Rows from expert 17 of block 4, named by matrix and row number. Rows with one number belong to one neuron. Each number is 128 + 32 x the weight over its row's rms, rounded and kept within 0 to 255. All counts start at 0. Numbers have three digits each. After the name is the row's rms in percent of the matrix's.
# up: expert up (model.blocks.4.mlp.up, 64x160x160), inputs 0-159
# down: expert down (model.blocks.4.mlp.down, 64x160x160, transposed), outputs 0-159
up.50 092:178120130095101109084143183186122103067124157145113174125121143111109126111141136143145133089154107103172100120124174163112130111119121091114119131136110130143107141108119103140128137089031137096087156219154134188080130135134148103092078167148145063084112163167087097133123110117128159156084066146160188104122160143118158062136122126146178132131120069113118150100185148089148162168097132124185104063098096119102138223103134144061121133167098143108129039143160134120117148138148175
up.51 088:127136130135065164135126083142186124140130151108095134102043090098108125111115125145141088126157159131062123069143108150205134055197212149131113085096131092150080130149119138091135112133160153148170168164100089145108172119162137153110174166121148153057133108139126177171145130119111066147093129161104118162132136174150113120182069095154144160155090087160123145139135166130151097078167143146144141118163141164082163185142093155143080131093092061126080070105104146122133154124119165
up.52 075:092148094166146126126152152121177105140132143112103097112127106123120138101177172123098175170126129078146112165109163140078185170128187185139069115130125111193143067145128094102166102175103106171126114121158183118136170055117194082132161141085136146076106090141069127119109132141157194124127104110129130137142121142109152068112097161208108091095077105147217100106106146169128082164178129096099122108122117099138115135125140119128104112220109109086111150108123125112111156154052095
up.53 077:162115111116137101123175121086141153192101164109112107121121177141126159147127134170114178100157078096139101113118118108148136112154138160112201117106134073168163082129153102080087105134112100120142126099173111112099079085072167146092121115093136090123150159151141106095134127101179112142154102165135090183178125175159190097168156121127115122166156169128192199122105122153036045167052136123130118103165133107156149177151144108091146076079148106183167093108136114144092081171134124
up.54 098:180085144136133112098180113155104115107075122128120140168155170085123049161123085120126147188090153113196103151110150146180092071142170092118115132132144076143140164108101161101166135106133160125156149141075142143093148109087140103103072104081106142117158142070147148084169113147100111157198120062186091116163103131126160142162142118132115156145070155149109085128112163088118101115135233065140120142146156162130087113096073085122115139057095121117079162091134101163115134163149162
up.55 088:139081113142150105116176093143165095059148134151076072142164148142150149133147113081216176091176138101157127069113169128116113081107091102118133135103154131152132120159111131190093103115134143128129132172184146155144127055118122125144152075104142147157129084103051200150166107120105208075111171132116058149115140131138154147105129071114134140106177184172123118154138165079109121171157116142119120185130107154085127098087137156116133119132052150069181102140139107149078125128145094
up.56 099:144163147125204155094112090110123150148139133139164129134150119106138151169133185141124163120089136127201140155142115167121050168193076179114105137134135171066114175206119103108123109115158099107106123144153122067120176166138086173140054148165146120135119066080067072086150116134171082125130098156136134095121113090131159099147151138188123129133196150102106145103062142141143167119113124115138105111066128077065179081116102110116075178123133128100106105078130158141102128154141100
up.57 088:126111124089126145125124203126119100125079187149137132147104154073145102109126098130125142123155165164090172136097063187107156066150146103114181079157154127154136136117126177116098112168097193120136123137149131179109127135156087094123147110093103098080113129102174181138128135069146069091171110140155099111169132154174110185097120134122120137144059066139081160163063095134122104048171123153171061170147106137091107108099124118110142144087150126087068109119123134085141203184148120
up.58 092:154132127106132098126108149069161123116146126190085148155190121124193127125100119154091109102119145153153109109132117139118202090110130132099057152117175176086124170163116140128169122105175181119111151151121126100143113144186125032092093053115131130145145104074103115144170123115177109136107145128121076095163146121117146220148104140100218109111131117102115140145073090139135128106138110112088187141168147185061089109108157151134128192076115123095109108172107154093091116172089134
up.59 105:176143123104057129155066150108112149083133092106112136118197120121121166141117104108130146150133131208179156153081094120131108141178117174156113136104100192136159084124105130126160122079145152191133109164144089171144143138143143151154133150069139119139139100195169139130106137073156141150130125197117121087080167107132148158140066112167170162076137174130084165108055153121081090122104085177163117131173100157086074121072157152124098121166154095171092156095173158114118105088088153
up.60 098:103100114128145172170112136120148097071161103094153113100145139125095121144167170145131131171137135138119180146164123128132134074119095097109102138139022124091127127154082099202055126134159163199138168128044144190089178213161095108109151155065144124126100131127085091125087124156160104173156147152108080085147129162113152098070138150117144135195175175140135136092081154148116137101071169129124111106131166154095096125125157057148134156129124153086137117113119141168125171105124130
up.61 105:140095110111142139115133059106131156114120191106149138188126150145099080129125171166123145099168172105188144171130178111118144120104149121166037081140179125067105136090142099175155130128110102184114136119159129149100098152144158159095136126161134103089094039136101117154111133125172184125109119174074125144130119192150099145067124145140165111139144126161129115115139149092080122118093124175091063108153031176127132139163147114082123224131164127109119080131114136171110108156078141
up.62 092:071104122117156115149148079170197126137043129115158132143131108131125080110127167100112158122152125089123112131138081110100129121155155130170097158120065105174184139105125116130138107144128109108120104201085152148183110141125121112123109143119153199127087175073127092098121128106127074157144122082138111194165171119019119131143148159102122098120143194093150091101125103144156141189178100121139131149168163185061142112178134089164138100059123131155212130138159107147101090131160137
up.63 105:087101098089083113106178123175105159112101081163156157095071127163125143112136082131096138161132156192092140158152199132155156123117188109138170124132124174098116144123138076132131138191064164168101136131121135126125135166193125154128156081104139139092159163118148097166089143108159123128130108109126160185123112109112145143114120173213129153179109051115128117116104136091092190118093152186133123106115094113179160213115108115144088097145087126084062206087103112120134145078098147
up.64 106:168130130128164115194154136147123115128175126073091111026095113131108091100125182105198141094111097075080162086119170106156145176123109131158132078149129078130149105181142169160163134106148187134124079110039133153137111140081151107150085153136104127077130095125152141098111135127113145083119120131080228136131127184187127102101122119142096148103085125170190081110114112134134090140106068129138121086164152106108157115140127114141138168166138167147086166072143109091144138134090183
up.65 098:124098166112119135129079160146050108147088121061113133098133119183134114099130083114170079136067157142110100145104121112120141135073173214074107116147087082186141093126138142168142125126113112131128152124109095108098136112172148108161089096170108173174123092092086226151079131172215114121107100102112114090177137116126096123161105122148168143147126063115186132119093136109138102128157138100154072115115165113142150164146111131136152185120132132105151122190096139052127148209137134
up.66 091:133208189091095113190178142158152103159177167098144157115152114109076108118127147162204094140160161110132107057125128159163156098099071134124163105121130126133157086125115118137191141142097105150095113114115139108100130105140136164116160149128088152202144127121133155122141118062132145024116110128087156139190089125151155118076109131140135118158167142186139143148107118143077096105194061136149193128109111102094137130152113078153085154177145131124112191100113156059157110167150130
up.67 102:157101129143101084116124100158161109160142153115142140186140091123152118120138117158142104089143117144042096095116141143105118141181193098143195084122092174152167144061115118185112119063167196115138184109099147103112159080146146107123162099116128152092156146180151143096108096194150144140125088092184116123150111132127136095146141118195073142146134092082169126181185139112135150177105169121154149107185151091173171152135107098146155055145116138200050132139137145137091115135132097
up.68 095:140133129126102235122128156143130123131171169120194186117084104132108124130100119101137137142110078145173041080098105087160090153137127136193123073119158126118133087137131084107125124088115159167132137098114121150176109098101145107107149083168132148135172102118027120160170137163147135133113123216131112131068117167139060131130132146131058130154155085140159179156216112176117129132095121122144076194094125147109101110131133112104113095144105160111128157148151183070131147105106113
up.69 095:143101074136059118172122162173139112204123143110125129108135102150141091102129117133098189142196150090145161134114179106130098068171108099100119135124087138098152151156098167163136119134072112135143097127152160109111170160085091187135165174136124137123238111136159104094107125067079150169130065158078129115146135172108144156143111123114113154160074144162102168159153160151131115095114185189154144194191164152083101142149107131136117088165140132169094096091099080080115134130152117
up.70 100:135128108155104099095126137102082185127050138141103115179102130095171083161144054183160160149120146130167203104121137098142121165208155084077099107139085131125114119090141166187098138159107146180100209135138140129087127064072144113107124086090143133149088123158142140099153131178066059172076152143090135151115108117150143119143143146125116114160108137171129100067121106131095185155160128139112175114114109087136145134132130162126131110152139125038071207148117152117127121135149123
up.71 091:087164140157138143141174147087148090136158164115117166142131137109110056157108161105092164118141130180132138134082101100160159136127104163105137119108110100170117107171086074130197131135045092121165159126116158128132134171157150084136137143150119181083158151067159144124229128132068097090139101123124172085118138103086159162106124146198083109200133081135128100159087119105142143155116132159124139091120114098091145152086121087111234085179077135112104159091102088098123116146117157
up.72 082:127176144127126136136136142146117129110146128123083164135049084102100148121106114203139132153185063157105076152125198140160076165143080170105075083158107114167085116170122169104186112116103085103121153089162125123114137126125104127215100071164129159131121166128148085126140094155151131146173118101063122167198152152110098060102142187141095116127145153174165136109162140140136156170052118136163144103069077153200149125099154095127126140140126137136156128111120135135085169134129185
up.73 092:162095118130124100141148055159131152125175114127161115140124105103059108123130080081125110083180143119023131115066121153162094101117162099163133104106149148161156146123124185185148155098105098177165056141108109106100129201142098101126140158050123120173126179117089135107152127127146145093168112092109110110129127074113143128137247139076118114115172111095107077158116137081105151136128152103157134109131119122089101121219139102098127101127104179105090131104176091128151121128161136
up.74 108:134153096131156148092173159127101127118080157149127132162152148129139120118123177108138090148143131018097104108113108123128120110144194090098132096116093083093100119108106104079123118130152151080129062141162128162147101140146144160155084133152128130148145121087137135099148151145098128146152105101116108132188107124130127178148083122050065158122151166170195132082123139095088065153078150171074126150162081157123149158198115087092128043068118157087194127153103120190170131084090119
up.75 115:125123106144108166169145104124090118132170105152117101160160112185161128086113134185095063102115125120144120195124145170124174039043170125127087064130090084131108112124127122143122141161108152153117116132121151141079126154138134147083081079050130110139177127120163159107097137137174180129100177119147096101137142112115038112147172132149187085115080116146192152172106162135130122066152110145120100118099100152088140110157115089137174178195110147159067185159125093114146141118130109
up.76 100:098124129080133094149101078087131118138091140111171150125109107131181139138119102157071134100109100122080175168128126128130118170150183122092098113118097105165192119132133142139146129163157092112107154134075131131106145164107097184121105129064129127095114184115089154107151125173122044152091088098108128110137126113158149119182167104078098105145136065112119115111127219144060155033147153111148133173199212125106159139132138112195159137140116138083094174092151060126136137097122097
up.77 093:123141082142152146179123147151098118097140088127149201105161125146074121083114120184136174106152173106138122188126154160151093142153143098127125136171182126166143162139101117146104120138112094095112134136115172134102104183090133070173195146186133136148132145177174094103139135145139156142128077142145133148041097157120143129117150132042128177118100077119179091054082066098114151127117156098138061126187099048088105098124120140145094114137145149103150143118137079105085115122205101
up.78 079:072109117112191175207157114174137141161128139116093164167071105121146163124144090189115142075136123121154085103163114095184131085201176138106135090101120153127131130091136155088144130151094108171115105153174141118099164071154156113096079204087124103133160116117172058120122130147114182151126157097094136174104106154151118141145131077138160097093131040150097080105142122126144138131115147123131204101162134109112141149172151168095119070114166075115131145126088124114182170192116138
up.79 096:139056144124150093125154153097159090110123105143091084181168137162135177102122109119221171094160115116100179139081149094117130179041123156130202196115178105128109189169127178124128160121136146143117111133200161102084152187166122159038103159132142109141163137108114104088112143157198148199077126148102101111106125116163097127133140162063146142129109119128202148122127092167119130112085130157106099114114140141150094138131108099099135175156111138146143144123088102093145143150159143
up.80 094:121140172136192115061120093083132211149061107176133105134119089078149108133112148142075156137160148157079126134124085057156112158183144127121091147083095137134154104102113096028137137115101169150109094129127149164175145096161112138114195102132166115065134125100167126138146137128101154171128155045148120086152147086153119107100161177180090116145208131080087140120104104129115133133092184142180082137136132114109126161146106137128115109152156124128096208152147120102139159179121119
up.81 106:170064127120104109108113126137129155138084154104062154168129127142116102118115128140137130152115118108122152090135151139138143141174201154158113140107137072120125133126145147159097123105079170092143173084113079087176113139099110115116128202093109150190070116129105105157162122108166176121094158144118198118087127120111099165082112142161086146163083053090133133128084166033101206133142114147151129152100155137141109155181136233148143072197118129144127151114108132141150066170099109
up.82 102:143124080125203119123115115158109126132118106100148118175105142129129092115149133152094127078092131080140109123189137123124165137159131128118119087130078145132193128117157149122138105172117207185117062162149168110167170132126078131107131113139125152092091081162086156088150162113062057166076094174156163107118150152153151111078112132092133114113171132111181124078046164156103166113172104112110108141103129197063141150139117106115172143111090149116172077198131194141100157155086149
up.83 093:072128112181114138112129108086068170105127124158123137119120116070104211108091154109117110128133142155180108135109141092118168097166111177099162102126149200115135114187125121107149142224152192118133165102114094082147074119185125143127080094108148109180135097159067070115145102179151159134135129162061078157142114130092170136133156118128158112152135210111144182150063092167116145126177136093128097110157149109109134144103105163143113138115120126125147126181162083131134070187079129
up.84 098:149110077093163131153173130123106146143127152141161152196122103107121135077139134141163143161050087109128150120136100126132104142116173092165076096104114165144115136132106110119214117099130162161154127161112149176133126117146106101151148165133093137164122042095123117101115128126130064027112177155111151146107143063152080199077119091098158121078141098083113105133095143134143108111129151098157099152143161086100096175138132110123103211110100192147141107207176129099156189144096110
up.85 077:107096139130135081141147122045116146094072108132161096100158136095171139174104148116080091129153135116127124155083150127132144124144122186076067130076103124175097183100121112153158127099120182125098084120129141112151088089122088113161140153192132099143142040082028127117191151170129126117140133156075158145154124126112136093114172080118099130090118084142212108117148176128158148090158081128126120114162076095131094108170145109101163193150120191142103100147108155120183095153153118
up.86 105:153147158133056119120081083140154142151156184080144113098165174111143179112105121105153130173095169109238070113104085166113140167144173178156098104133155154124198125168119138105118123104181130156127141110104144137082163108050148131094159143141148159119098146145145081099105121158103103048053187112124113134171143145144155146157166132116128119129106121118116125067133042077119153160057123090110116129097102085166114118133115118081081149186148096146119113127152139111150103117166127
up.87 119:090104122122116144074109131171112096129123162106123159197125175128161091128129072158081066153131130106115086096165159147133138084047130108124152104153103154111103079132157146131147136158084171075099062131164088099105087145160115146155077031100115111107117070130128115156150109085161214212148142136193133109160110164099103139188148091138142154121096167183155109131149113122104136161205136182124123151107156104136109135134142157123138114158143112190086108086122127113158082132106119
up.88 109:139155182134137149212137136160130074142117119154155109086108109108122131130107072116080090148151155145121087136133140137094093141151167135184137111140056096082128128134129079112177151106078098164128094108128120141122140153086078165197080118143140112160160118126080169136107145088171115203105093097103079185210117108111124110086157143142101193105126055099134179098142151175130166109124150109136108167144140188108101112134168176168142102089111121088151115108104100128137162033120093
up.89 102:159150147128068096155148069101173164171141145118083147164107094187163099122131126176143115145084163134123175151137140139124143079206123166116131086123136107179110124121159096109133122137124162120105136162116102146176099169081208094125146112111141131061063156110103138093145131161106150143127145118113140100219111121121109109156129153132168141105088062150132194160076128139140090160074139132139159105158126175163159142062140143111181113109133066175103107121130039076162157099094089
up.90 114:149120071120129135102159172172106109133148087137122140116123150174119238111141150127134068150165132113123078161169105118113127153087167154150101182117127174137107157101133138087100134162082179098128198087069072136146120134134139156104137164153125127047095166211079125098128124101128096148084148083141153085123116162107154103109090207151121132177085133147052100134150131130111160131150126076153174128148083113141123198104131093160071090126165167112068112100127102104132129125136148
up.91 099:122080149104133154144117102123094161102060124142170118178124119117158099125158145169075130087138076172173080137149089176165151142164122118106120195126167167165138086181121139125136106128083108063122114119156186095141192129110178089137093156141126153132127084066116167095151146080169091093123148072189139120106123130121147115168087120203091134185151060118112148128146151118164124126177096164176135141175145118156127097127118088119147170160124126110051079191122066122130108160097134
up.92 102:105130103125120153158084145121049181168091124107167124143132143163175093149151137115090080113129090100141110159153089112122123142137100134124159156143112152085188110095136102135123110177107183062143087127143102110193112085143183151104074186141119087118140192110144091066143109083172077079067096161178118143109143116107113061216088161094139158117086130113168162075099148095165150125107103109130152190141173112150121122117133138157176151131135100111143080157149066156151133118097169
down.50 083:108090108132126158156155117085130117225181086063112120165103157066088115144189109136198121093128138143077112122105129149145138185149130148106148074160097082154094114163129125114140107166128130136179103168135127132116100135125093096152109143138151103126170114167121116176125108046100074134124101125168139134140102110125137141087097144131089112063113143174129126176177112122103103143167136136143080134149217163158077198124167055184119105098143179125118080123165114137117156094181075
down.51 093:170137120126153125125157124159163148121099144139137103190132127046116086103121107172154143146114124163137193087133106192107105100118168148160141127117111158101120138113099181117138132123145141089100119124151096137084117146111127209149146137135170120180192154120107079184110084114074143071081063115111169150168098096135148115107133043105151129139170124121126139100082135133166150210106059156087099134147161109170093105127143089162154063115124115126046188145081133180151121090093133
down.52 081:151137174194114168164145104102139151145112120175117154102053078181127088117136175119139106155068070086154186117100099120134148050120123119144158115151138146077134105135080112112098104095138112120160135108140116107172095110112113101118175099160105142177188127160203172167127108104113143044110114111115149071134104120121176085088152094135145127120151195173128151127174126173116120166141139159138144045088130081153113046146138101115146149091128148168174128128118080159158129108183115
down.53 091:124179184117180095152114143093083105111092075179082176142140169118151142187088157115128198144141129157131111174107032125134130135141175135117075139081143078113148127143110142136145086120167109119133116065170109186080076101138155142117148093093159115140116100067089133156153107136124106149132111133116133115108168108098111136106116119112095128142118128093147119170096073121105127171129188130122203184038150160139098096071138134175139151201130135133139114139115185082137150096200119
down.54 100:071112124146084104131125156127132173126177153140188075125158118065112158097158103143110120116136118140136157124124154166159186185128144125085102072144111171087130164100104131151141109111164132136089176082083150101089130105149132108178153181178142087062138115211110159112149107102117146165092084141162135118068101116200153124130133158118142139095156140083187071071153110144155143116124042141134092079051184121131128156164100103110173086096154103163150120114175153094157143121107117
down.55 087:075148111109154102109116161101135113092138165074214145110130105095088149155096093175146145174182168161150177093114144115105101150075144178135063119054131090155163124142123098122104134176116108157090086086128134110162113172142115107157208098148125153090114158151159150178149136086151128125141095127139147095138145157194084196136081139125161146079098097068129108083142114150155110118139091196079099096119125189128100074170142163071130164151140125170154110120076121113151113147090135
down.56 115:148130136135087108138144179089152077136136150174075132118139129120133132108126129070123122124140135156093110159183146127093116102166141164123170132094137121089152189178140065079176184105155091123161101160197145122085067161080151101186078145144138101176153111145071190149204151130093189124124133160109097092102143123082096100131104108109101177120111137135111170144169140130139134156130028112156162093172109183100113139110101172130151113082141108081132102158164122111088142130079068
down.57 090:099142145168083105167118103132125138184146135163135119134116109146130134124081106194100165172105049140117123168157171140164138130136138161072111072079049191144154125096178098130172109108200108189075166157084130144145155144072121125101126146102124134148131155183110155174092158166065122117136113128131143155093093064181119131170114095147145102117130141170158105138123189071117093165110103144102108120125116134143066117096150115154112100092175086169042148106143153140110184134089120
down.58 089:099100162113083141141092127072094186159162080056142145138139120161164070151096090130150117130122092106114138150130067113091147112177146090103139127124083058117182124105085092152164123172125151093119114164146140144116188175131171111107110069178096093165187155129204188170135086141085147169129128141123040154108116180065153125109129170136134172097093148172098113121116075111161130156086133148091106143187106127122107110139150164119110119136110164162141133160116169147142154171103074
down.59 094:164110142161148111153144135124082126122153132082115098134066149119163134053134089094082112080118116137137113121156137098124106067154114184059152134114231141100079123114139101117123205149124059085138074162084118115126119175186147132113143157070155167094148144124102141158099130160114114062162163138189132138207121150094142101137111066104103120115110142179144126192134148159129150089154115083114159162198148157103143142113135092123130160122146084081122144134184126167161134131141071
down.60 096:116171135120114115127083152157169122181111163159095090114150155155133139106084088122124146132186182127137146123053138105091123137186144141145188120083206172072123181126090155089138090102105156069113120142141163178147177103078115167100116148088130130145156079133141153143117088103101135110125115028124110162171134098127150086079128136143114132134071074158117153085124088151165170170169128156080141144142163184125148142161102141138138109118085197122097045111097112091093169116139130
down.61 113:141102129114135086159122116197117132129190116125114171138103151190125105169145141113179136167144139190155148118101119118118155126140159179094162121152148132099146131088179091097087112112122108108091032116183094065109116067173090165165194234148118086070221156078117129106112125137129083108142128065104109184105105182113171135159115115161126110140097112140097107146112139165106072142109121142103106137104101112100155107142165129117141167145119099186140110106151119127111160076116094
down.62 090:108135149183135076142143166071174147097094118126109151134155082054167081169166151084117177119074143106132125074077136189114155134185080133172156102180203079165133093078137090127096125200076152138165126136175061122159123117168120144119139123177185142084165167110075129094113176125154075115098121122114156127115160156085127144094129123131121139164101117132133154088142121144104152089122188170134131120147159105119103155149133105082105074114080083121180111157122083130120114145170154
down.63 099:140181118111147147137088153087162127134145141161134142122203118136109131169119140098100114117112147087144124163160075163122144134192033151103115137169120138125109148095174093098127118086085140161091198062038166056050134179074102153113078164119130138129136103143104141132114101126152117128078161126145085120188159133163113113082140117143159173134111170140134155139095117185079146066147120136110172135125159115162106191180170152102122084098128107104054132122147165116130152153104119
down.64 095:109151137139129123096114152160152171174091157098094107140117108148137175156133145099079152150101149139129109106120149060150093089088091176074052112148124152149077128148151108161135094133141130088113142135167130131136166128134131115122144143151036093137115216137119109103135118147156086168112104061074144074131099135123148152167203130086140138128110143142125195174162111208137104098134214134096171086167110096137118164171108106177101107113091164105121133162156082107188121061099103
down.65 099:138129142143144066128156121097135111109124122174077105117161138096144053101159162195123092081111117115069165163128129133149161088082159129128145126102107107142065184083102137146159110148135142162174108153078110086149115164158144118096097140091164120094166178163177118048093098117039119123096139096160118174080103111098148126131149161128119161132160080138125103186095142126161138091109149151110187100081173174175122155122157144105146146101094106173077183134194071157155169144139131
down.66 092:165107110110185154182135109076111168108101094100121118154148056180180168143119142123121140173156142214096085173090129126127143183124160119122113104030176119132091110150083101147168084118134123176144125103108103147178121122108137112188123143144118149171143117130115149144151119165053107111112136099118151093140105134140097072152180083157167121182133116137118104151097154103176081114104162120082094134153156114097130130136156115120151099194030108149136183161089123053137114098101127
down.67 100:129192127127181176099180179132117142161120134142124068133092145130154110104128100170109101093111128092144107128160180222141101110125163130165101088140114111095118135200128143153127130093097092221117182120110062147127136122072088128077165089101154116140186125087116128095135142151125125215132087117158153088114157144155124132130114108073144158142127121110122119104130116089174147145139083084148139169101105085071104120124163135131178106170197092046108150131168114136157048120120127
down.68 094:162082076137160137081141132119153159171114130159129104054077156156163116097117154172158138190153134135153092125080129160121100197163126104129089178139060102186151127190127127149129134143156099107110094143163096101098113141093124099126128101178107130143106105087144141104165134126143114182112203119111109119071118136116110125155214073099115081072144170210124124133128150112122100152097160138129184113216161108112111125102090133131134098141128063128128148153048084176108124090138103
down.69 096:139095083162166149060191063093117075093103111190166118126132118152080148144115152109113092124147104135145151131129145131127127094094162158150120065122156110109154144159111108175136078083100161145143168139162148137102165143136170083153114125185113090080106105085118145186115156104106173106155075095129187093113132147152181048103112103109137146078123104141108105129133154148138146108120121159128105113088132167195167135061141113178086195102123120131152133089164111102161241124143167
down.70 103:138123146146170095104187165123120139158130072090173110145121108168112132156133151061083093142089178104126178131154121129133117131094168113164120113136064144098140134163143169116148067106113132118100132120101124141167094140087084167174148136111165136110068140177147132132173127133133185120114119138084088155046160125164121095152081101126108173191170110098152125079079166094189120152074123169072090091103109114161076056163166142112139110221118103138116139129138089169155171118126178
down.71 095:140133116116190178148054132156125106152143120108135116101169068189152096145116114169111166150179084131078141142119149149091152146087102145155172193173064140143147114087139100129079141126110159176147095145180122069095198119098112145131141111149137116079124147146131100135069166124135119140095158139111095126075157140125088137117181140118147097086102123172149194085111105136167171091084125166116143099114111080190140081099088153178054121137121093130152174112148146054127165129140068
down.72 074:148157127087212091112112176158151128148120123032075103102118088125122168157192144152109079167118095099165077127089117131125073147057121147118137172147152074155135122129103159160114079146169119165140118209138111105098142090140127136122137141125101097121130093104068068158121090148089108149120120168105179124136075147185143087129133064135131205173094170145072135143164139141160136080126147167122136159124166148079111132111127159175101141143157164111137110143111190123107105080168095
down.73 089:135128147088095202103095197123175170094085152139143159138126157158186145151129144183111124101111119163125121107094093120131178133183123162103136134158120116123119140133151115108113123112134149127126179151117121119172213102111138108122138182155064138114151130114113126064139162102130120133096113156211207079134131092138148149135069096136118145143083114091125117081146145179122149197095112173056113126088119073121107147131081089175147105100154119164151133057087095097038072111129139
down.74 104:121119140151210151118119139088194140107125133131149164128153073134077091148107068088074182149183114086166114109115074224124135103110130142121115110147101089142149098153183058179105169154083098129135118087107163173131098170102145149142156135113128149129140141039111115111081125164145078149107128155075133103152183116058130101174164144107138141197126093124186136138110155089111126146155140123113140133181140165122113150136126089115078124103131151150173088106067143125146158150138058
down.75 101:132108075135129127160106111192102132162176158157074063075119082142106095083152122162163145152159126133107154149126141149154123110178118169126180154110158132189139110135121097082135092067105113098141186118098133134112092114163111151152147112033058125117176139072194158132147127140159114097142153133080126182125174142127156145044070137145135097116057114088146043146086140101131070180170134126165147141140192131159100146138129135147177150104156132128126142090115107081138112111141127
down.76 108:163135143169160141152119145150144102116115105202118152148141166091167109109076097148154138148091203183142126078101100154135138078072135097139117075120115100078103122198137093131133091095118159116089147098189119131164127163105175116131087114139130170165105139194131137139116152119116151091103132141127119168121149139172109158132139170099092146108155115118094167058122096193164119163125102102051076159041083115183106159125122114110137114090144110119117155147199187117050128117173090
down.77 081:158165129135090125147137156155107135128059149116142076170148105153154126161167181122141139105130129124085154126145065160142158111077139104179140109098046108136151097121146125096118111154139142138181187135116128134117083118104141127127080128133066144143122146131158150105100091159082094147147204127223117105152093121115140126133134157123165043072084082145142130157145169156087143130162102117171180144174146076112166077053156096126149141130134176080144136154122063117080100058128181
down.78 082:144126138143178095111139076087136163081111147135138173118200154103115153088148170118121105128085126131158142154112120093147090153065123109103128125126131098090113188150086126167167137133133166066093104175130139156158071165090120123177098113149096150093170156162169156147162089117156116117101127110161137058071146146095099134110170113107131129164085127113144170139075150080098203095189116108117080119103172086170097118182129183167157075129205122175166130118058088119109098163128118
down.79 099:173103118070150164163132162140094144086113156142131156160117088103071104163135164163145103152070112138164057110067132198122102121148133127125072108170089130160122137114122138158105095116160137088146087170106138175128148171101143082173102111160066137108113077069108112170175207088137179090166093105123142110179132148116073137083140156143123152156132086075105114113115100108135188146107178084126152098109144080099181158153147207120100114171159131165177096121136107136163095109108140
down.80 089:117171113126107146134166070127117089137170159204133103103068157196127133119178163133164146141133070157110129169154085124136156106122084128151124096175115154118185181139104121148115098062119142148158120185129117104127134132082182112107111155066135086189159108077098113089075110137080089195083115146137119116134096192121083123149119115061111099170132144135150151126191116140093143091100079127078086066185151131110181130102147143164170117158126113116080133121182100108094141153170137
down.81 096:123167180149122202105156170138144153107099100087167108160153124131145114141175166210139111156128155076118096149090170083131101135120146098139164137128116178131138108113084117146112141176166130141146088066129114152088156124195104144101160177142125081121085122129153119061156122102128128148099183170195142137189133097157132138128121087113153191129108112139127065133147140151155059104119173064142143101105108108173098103138098115082134143059128085183070085120135114150099138070112050
down.82 095:134146113143137167124138195094135106116146108185111157098145119156145074161136076088117142145094130126114092108152128166112104113171070114135137080139096184107178111067150117118163128119098168124183160099133129153177108153136094143076128110089128071148131158112090174124109177118116191163085167108145143186163106184159119080136100135113051124104127102094116163089152135138099123089099178102195112085211105154116167162112187126151105052096120153092135133152103154198093116136117081
down.83 103:118109163169107142140128100108146125176080128085149112110160103120100108131144090148158106101126118111129154076115175123128134131134123133106115133136119140065205124156139066134061156090145133141158081092087091145100165122131105138150149100099110126177091105110120107178102149146101117155122182219131083123130149035091129185107135152096133143120155172143175129111122072127127210100088114215114113124138141138130083083107135158165160219108128195123208125163102115102107184103133124
down.84 099:124135161151128144136210119152164128131195140075132120142087119133110153175118133139146155119085105159093096089114160110150111098106107182093106111098083095148147132132149116173091100086100179118112043117099116136156100220149139081175136141122120153176151191115123148082156156193060105128094092128149108059125102128145133096111146107130149120143119113119138149104103106164108176191153111196196185070134092159134094154160134151137083121067194123163108088094131119123141112135104083
down.85 078:157146056151160123132105113041122095135160139159169122095171125186146141100065123079171140129095131092159130070165139110071136119129120121158111097111119091196118097122089086172164134180108152123107113130096133107096093096151142106104158086134142084172132161133112160161147120112129187166116069143154141110169142094124095134131200143108127128097109110119103189189077088116120133182116153135140161164064171096104173120110176095169115149092195091075167143137170192129100089136133105
down.86 096:138124140116078161100173099141099123133104146179122137113065083153186162111136160131186128052124083135101049148131103117094145129160142143075112159158140107130113097113096150143166111146146105100112149138141132132186067095123152119147151106097141157088156213135118139114173147155113094183105174125117119094082158117068132131124181133063076180100109142113146065208174106108130151167131134090124171125168094119198130060112162201171161132143137099143135135099112096115081108104143118
down.87 109:165141128120150137136139130142114169122146156070149156070087134095115107186169159172130109048127103162158185106113157115128094170127123128107136082087132192123067115171124124112158164172139083158127176094066151113130063142123122120117138158087105129158131115148130110225098127125111053025129111180141122128116170133119161123116112128169150140130117069122098101132123144083147091111111101083099116164136185143096133146189130094111133163207117177114110119103177180107116174113095149
down.88 101:129113117131153173086161143133123149165168116126149103073168150133154137135152088112166104148154128080154163109159096111116028098169091084114117150047143146158118109139146141086157135151139216158074140166088133125112102149092080117094113111152182175113172141161124156138165128123129138135107133103153082102099086213122088113110179100142133100135114134168175184057105098098136106142136145134096119145130160134137090164145181101088102150064126114146130060151160091112118101223091130
down.89 104:114105070057158172172196103149089129165091157140114080178128122134126195076152126144145117170140069083140121109097106147170141115184126108095110165189094100144138147115154163159090066135072128154102158123134132148063133090060110181150120192146165110123177157094147105132121095153110139149068070088120126152116197143127080163107179106101123132151155132129106163149158130136142121116130072109128165132102097118150095123110172123157043136122147124098095178080182174133126147124116134
down.90 114:123102142150097093132111123105100132157151135152134141139162195078124162073126089048136121129090108075149099112000111167088084146182106212135125138136158090135171168149158087125117169125166135143130134105164134113107172133166108132113152130141142098176093121196128103155089143134159044177108082177119119139153075118149101122108141083106081146182128136101097175128119137139108104111130100107151140151156126111171146170144138185137152090086159119079137175102155095182083156137114120
down.91 105:154040104149092167106088157097092112169172139123085143095111100085118141201125129125132189106136094098124118080151136170087103128104121129125105139201104174093114173128121090142126111126153139171131096154154099119124096163101153112122147139148116138110120134149104165108179142098071152126107149159124096139096097135146110177168158146132126142081119097160139124147096155126167091133180108147066131058188108160069142126154190049080093116103168105175163194157172108040141124178148145
down.92 099:138176108117094107125172068093095129101164071136175175124098116124086116122125095144096147130132140144177136136165060161150081111174133135131112151091160122142171150169111112151142123079123090147077124079118166191182077062111123144135147054114187116099134099174141142122090169129112119070186129079147104158163167169129116173102166099181135140121140126167113104188146112106132013110110130165139162100127086176080112109132142112139133117106103173148092121122168199098137141143121154